Weights of a small model that answers yes/no questions on an image's attributes: encoder patch size [4, 4], encoder widths [48, 96, 192].
Rows from block 3 of the image encoder of a small model that answers yes/no questions on an image's attributes, named by matrix and row number. Rows with one number belong to one neuron. Each number is 500 + 50 x the weight over its row's rms, rounded and kept within 0 to 999. All counts start at 0. Numbers have three digits each.
After each neuron's rows are labels from the 100 images, of 14848, where the neuron reaches its highest value: "strongest on" is what is common among them; "patch colour" is the nearest of a few named colours to the mean colour under the peak. Only what is clearly more common there than usual is listed. The data: simulated grey scan slices of phantoms with and without marks. In brackets: how many of the 100, against the usual share in percent.
# fc1: MLP up (encoder.blocks.3.mlp.fc1.weight, 384x96), inputs 0-95
# fc2: MLP down (encoder.blocks.3.mlp.fc2.weight, 96x384, transposed), outputs 0-95

fc1.81:456519454393531449485492510506580473515451548509472498436533612554487470485530518484469556489471449505571459514482574521498438527488503496476567553493448503557472411556501459565413501502580534441476421610552528488443484492355505592504511522473456499560447570474402474550602516420505454574
fc2.81:526483528543514436502509440488568429521529497430468453469553606444510522500548467608506436577438453583468580475479468534506486457548514577553497457539524422536543456363530499494515603532480436568500487566524479558517455490495550398470484516458511510553466455414523484550498435510421545375
strongest on: dark spot (100 vs 16.6); head (61 vs 25.4)
patch colour: grey (95 vs 43.7)

fc1.292:497522506477456478456547458488422627541459486474468466417401551544438516534510556427478466437598533489534528559506545475518492525572542579525538564441418475378536461573479502454501472447383597466509505450525505447568566498521490549570551566470460556533458467432498523480560521523462445562
fc2.292:522389598442428492463540514518597533477483514501483366440446553463460537580465448502455541532566464478518503589456533516533535492457532483469515506419476501559553552558408442412586534525479455483473433538506564548537484454401563519471453516467484623587483576528491512533484530453504513457
strongest on: dark spot (97 vs 16.6); limb (49 vs 24.4)
patch colour: grey (97 vs 43.7)

fc1.304:496456497535490644495489596453531430544523434479465528497472423500603490541516424510474510454536472557539551495465467517458477562453433564475549527485474422575521555514445575563565459621422472471581503461602503524482430541427511456462472416543512459504560461485556390506530500479533497539
fc2.304:519573502495491510472443531463533416492446534520534427600532530469554461457484580503533491515460585511440453564522456497458525477651539504566546457474513537444404396528430436485517523515553578508428515535447476490566531487579462457506431523518494488584502403563467585522447438462448581541
strongest on: belly (86 vs 25.4)
patch colour: grey (87 vs 43.7)

fc1.141:521543465510482380428527453574467568498503471453479464556415475452515551505516486566533514432491524514459566557455528468417487577552548464521530521527536379484553547424576560554579421387528440525497498575498502504520495472542601480441472554387490466497468499597482455593520492524494489452
fc2.141:443518412628535500436496444527563497566494558477535470497495491449445570566476537490488462443477564500468534403467536573587471478485444470556472448481486559517499479608551554372463452487444518504475460495589498546439433450482409486474539551509552589426486530498463511508584561530511597473
strongest on: limb (84 vs 24.4); side: left half (74 vs 41.9); crack in bone (35 vs 16.1)
patch colour: grey (81 vs 43.7)

fc1.209:473524570494533541475485504449528529443481597440524456577529505576553519517412503506482397489480484455578376480565426461586522533524480452450496495548524576517430484487442484509442625549566478517528439587532449460429498517563530525466437563544430560526435467435548461493447525566503483415
fc2.209:444463473466423509528495516512515479495536577530449535540435518546523584500495465488514523535485603499476544484535525433565492407413481656338477499468485552554474572514489566444494484461481599564459587477554514462476544439433481541501507507417444562547405484493540574543468479460521470486
strongest on: bright spot (64 vs 16.4); chest (54 vs 24.9)
patch colour: grey (84 vs 43.7)

fc1.271:511495556472468455510539452451466433457432563489396439539440526451507541511534406530532537566544438496511476475560486430525484609574582544446525396444491411468493567528424571446580479503454505500519505514527484416457442469448482527502542484472546592519550593504517545494520526590554539394
fc2.271:507604482556604492500525513458394506482464549560516485567511601511482466525506540555567409529488549431469563399525543495548424574482482471611542491519563485487488502500448371512562493498476498466475489412493455536549482477505494436420435465444411507492559560498413547432514521448545567495
strongest on: belly (99 vs 25.4)
patch colour: grey (98 vs 43.7)

fc1.22:460479547556438552444498552581547455425449435551485475550425555491545501468557418572484476516434525438610422577483594594513517466527569494477404502450456492509521515466508552497475555546522481483524592428469554479495497547541544590411423484457544507565443475453427550469544474531528462444
fc2.22:494551440478358482469467542472475510456515573582421579454608471487423504491416544461559442455528449554487616529557422484518491494504484495520559479488503536487520435545430587485543489416484509399561511527496493401540496557496511557550534559535500474464543514594481428503532477509388467519
strongest on: ring (99 vs 17); head (63 vs 25.4)
patch colour: grey (100 vs 43.7)

fc1.130:571479443474537392443483587438476596466490474481447487510526554489588518489534461496563482499523523527546570420525472548621497449516458474500536506503487513477546536510459525511519551497405458490492447393626543452383501414491481456555496470562514491549447499647447432487511555505479442478
fc2.130:449524533459491475502558436475403492520473517502485497583491505487464496491439541514472505597524501487484438465407512359505518574482518569515499589542533553526504417514563463550529477509566605497416543491392575533474573513553371558446479477503474435479565517485478477505563582408463556450
strongest on: limb (53 vs 24.4)
patch colour: grey (97 vs 43.7)

fc1.325:540523573440407498538525480402440529509435570469488546436545529599405562453464526476538449473401506493528591544496528572524532494593416540448486466440473531471502604475537470511514439524529506506598465540505591402429513451474502535498429417532473534560526491523427468538530422526461505517
fc2.325:498425491567508463521502417482547521560433583504483481494462524532535408597533424491513461588508442569554458551446531549529457546538524482437526494505490500406530568528428448573556471510541601448611463457589449425472533416447532448502519487482550458525436436569587470451470435489492486536
strongest on: belly (54 vs 25.4); dark spot (42 vs 16.6)
patch colour: white (48 vs 0.4)

fc1.340:581489492519504479509541509446601452527457513527461425534520590533558606560485429483502472483495510493496435418514365420514449473533470517542531453466499513406447505538431557471542437580492448503548554471513545450511434500532498409550480463509526543509522518368543535535623596501546441477
fc2.340:513381518462519484411616490495445490569515482466558566540453532480481432424461522557417518508533514470522485434531523562509456510481489526533502589541509538499508486529391432462497462532516573566420457441458428554519573487572457569488555559410466469492481534601439539437510495408595493539
strongest on: belly (93 vs 25.4)
patch colour: grey (82 vs 43.7)

fc1.308:452522523513514503511492540439625508538576499515477453450527484486465431423591542522512465509509547407489418534462607479496493494541592465484455528535454558428489476375564494504540532406466514477537455579568578432546472477476569484416471477471476545551489447429523446591611530509449508479
fc2.308:483482633498392501513555540443532491509510449500518552504519446500449514523519479557361549560486417548375482477456437451525524523512500474514521447469554501442572463424657511497518596511474447492500550545459486466532463535514455491476479494582545403478496517463539519580496449437485585566
strongest on: dark spot (87 vs 16.6)
patch colour: grey (96 vs 43.7)

fc1.275:538513517440450447497579614547494552495559434404416445546494524482556448514492440411437585522547472605493575486508561563480538492524534607506521458476499414491534509508485449467497516528490441487537600472469479491494507513542513514507415432548437485500513501588596398475453455412564455538
fc2.275:596443513487509476422499552412499497565530604555487524488505481551538541441493469607436545462464518555372569395482543513564499566491474444495422464430438465380545418521528431522503578529558489529453546493577441490555510520468537464468459479520553476549578495515432564530503524514509442494
strongest on: dark spot (84 vs 16.6); limb (78 vs 24.4)
patch colour: grey (99 vs 43.7)

fc1.332:560504496481411509466498418513518591508468494534492398529542527565435554480521515470510567538540409422517450461454612555570509447521506451354487461511564522554507479454539588567548531506483521526581442511466555492458440561460524545413498499467546442534532407512519501418590529474448456460
fc2.332:523458523501499501514492512551560542550462430546413449394403518576560522495564529539500600488484464544464399499449543454550446549622570528432473479507459502515591453516485461563449562468496451432551403548613455477496499442479491464554523433484511469511453496541394510527537438497512575502
strongest on: ring (88 vs 17); limb (62 vs 24.4)
patch colour: grey (100 vs 43.7)

fc1.354:507580549525495361484512503512570561481462498457491502434492527517573495592583517473474518545535524540463422449524485568495500497529527386563575516597511495431479510464509443489584527491502510537508573446532519422480570380484455519424530455487537538587451507489433436558407433471565442453
fc2.354:371564585466552570539563439474446482472577500475528525564478433454469466547507533588524556478487498452474503539442523497575553607501440458539498559485450519511497398503469456533480400505450529523433522474465548542434564537477427550515542519500481460452497604450446458458626515433431467488
strongest on: belly (82 vs 25.4); noisy (63 vs 29.6)
patch colour: grey (76 vs 43.7)

fc1.342:554436533550487357561511440494572551538461447515513479490437395468554484470454473390505480586406485484521495515592460551583477502510428510468516513556466546601561511522478548527432491566522530439475465443538494457475456507620481484448597525559485469545525571521448462557534464498451439476
fc2.342:473543545537513505432536507484484458438502555533495537452566514575540472492525499579479479486514516598478554435392513500544516533387555559483431457513586458613452486583397502433550498600419485579484515456373406509467522535460474508525480441465465453505436482482570519476497566487536557537
strongest on: belly (87 vs 25.4)
patch colour: grey (93 vs 43.7)

fc1.280:559519517540518453434507527433553626515477529553457496399443393471516497505528496515540399511542469501556369513510484456466463468571512547426556456485488450450516411471371502455519498500473521532514451543602495601516537503441486424546454569551427509493543486504533525530496545581578479551
fc2.280:482485541534504442468551617534476493505499455510471541427441545549452559489504592521456508489467474623488485554528492428489509432517529582522551508402425472426424440548525444521535467505520461473414453518609423545493451509400468552427502444514590479539518485449476493561496518568530519628
strongest on: dark spot (79 vs 16.6); head (62 vs 25.4)
patch colour: grey (89 vs 43.7)

fc1.295:417409546472471517458528445458474522465530529579527419461482536545494480547540568405420536483561462551507443587500594543518527540472590612456537536515473492428431498438526484514561527465440536477490543466559486483548492439493443573584428552437457570568400556423503476442469533510512455489
fc2.295:479522459503515509487420517455508545488479535551516477396409524557463534498516539457419458499513542491476357507357554536553491552478492533512580487442502467649596480532450529552500479548481444474489441467544481478563494487502455594514584542410490421578515501487467451586513559499511545549
strongest on: dark spot (100 vs 16.6); limb (49 vs 24.4)
patch colour: grey (99 vs 43.7)

fc1.272:590529554513469440492471500495497536472579496582517496428577591540482496494618456527461559512476405433573426566480471515493560465459432474525556552443557519501464554483462466490413572519456458489602492426417487533429555550402454443500453545577573499524541544480502433487480497542466435542
fc2.272:520581424482481458531517482592408476490469451511546572456473532590463581592369444572474476497476576450568598443540571490517533480610445563497557537558502507468439556471554479473506485454473446511479515469496447509495530485470490604398523548436535478495467456415491450512516547456482433512
strongest on: bright spot (74 vs 16.4)
patch colour: grey (98 vs 43.7)

fc1.299:636551461592492525552428471503503484501506500462490462474567534516604476473555489508553520408619478515532439518364478498477465557527476461493503477557479449433535428493461595488448479514595455481418527455505517484416514516555511500534537514458459437504474540500644553495551520487390474505
fc2.299:435465537521499403550453456489429522428510496441455507481455536536443457571501623494541456524422533584412537584556445643537548478429470515514489510503480459468490601480509500512542518443540535474390448460510394509491443484536479419499534627509472490491485573505488546518554545542551491486
strongest on: bright spot (83 vs 16.4); side: right half (70 vs 41.6); head (64 vs 25.4)
patch colour: grey (98 vs 43.7)

fc1.143:543470468449507493440551506494616510475525509399394502568544473469495527482554474546497511484532567412545531538508456459458541535526509579465574552448451587490540425511561526472443497519441476486473515597464474450477439503534511507446557464501624579474434611504578427522427429472523423441
fc2.143:477538451485429492551519483482555520522524570498437509462509511468478432462539488413479448420455425515469545549436445466491541536483422495404504534567531471536447541469500465578530574451550504548557513399462554590531510458541507485482554413394520453547548436586589569562452621510561504468
strongest on: bright spot (41 vs 16.4)
patch colour: grey (83 vs 43.7)

fc1.266:455517460492384495455475433546555474538578574528420535536548575493467419618527491534474541529534459579410517503507465568533502475449561577467534498480488493508497454461423468516517432512431510412453494474547478487495576512493547486523439505528542588458560494529511447591449359569416515448
fc2.266:596429457420505499481453507454466555612535477447519386525539470472491518523484465493530517380519529518524453632534544495513590450569492552511484628558420474531463489533502397524530523473505508456486433468490389450524418605520464553522528523489523488443543487544516522475455497438526557550
strongest on: limb (72 vs 24.4)
patch colour: grey (87 vs 43.7)

fc1.10:581505538579527504479505550530482558474554604471518402431494405476510467522544448558440611448573510441475532530532516589489504421499572376445479385580484495521476449537518498510485493526525506517619433388504465463522494454496535510573409559472541456433480499486522495470485513549519500452
fc2.10:477508570468513462420457539515492455471500500501524546478379494445481546502513501348488469548544466504532473507457397606528561625443432481462437508572486473469535473574445522428474495428536475491523507524634482583505552523468505615561480518512544413522537555535501525480539497534500497415
strongest on: ring (92 vs 17)
patch colour: grey (97 vs 43.7)

fc1.11:570440582472508562494490463493487468512580522556511455498566506467534547558500454468495587534511435463500522541506553525479500582438413472490470450527420492402473541463460490483429525472487567559492509617471491484496332545350501513513606465473501568517482603504520406517499454503500494491
fc2.11:452396421599545528427477624441459463528506406544483584492550581662545447460535466554548437552533528470505438435514464467488513511413545490594534542437534518564518397491496502493548567481474512508481485463479464469420453509520488456479557483445459527517514484573480537506511534447503471552
strongest on: belly (90 vs 25.4)
patch colour: black (90 vs 56)

fc1.186:394534570510459422548450427497534500467471489535434548440480471490548560457463468518455560391552493534517392544573480478456547611485415558510578535523597451500512466517497461484554576469458474451491503563548492478550524436411596564580475614446455567490497520489499481460466470494466508532
fc2.186:484508449479501417430507492432547471529476583419534469412426531514467599487441447525464453608623535537491541566410453546514597523555545511462571541505515511514551442515450502408468468541390513540475524467500514474524525519498467536461591538448523529531502474396509559555415537446498557466
strongest on: dark spot (100 vs 16.6); head (59 vs 25.4)
patch colour: grey (97 vs 43.7)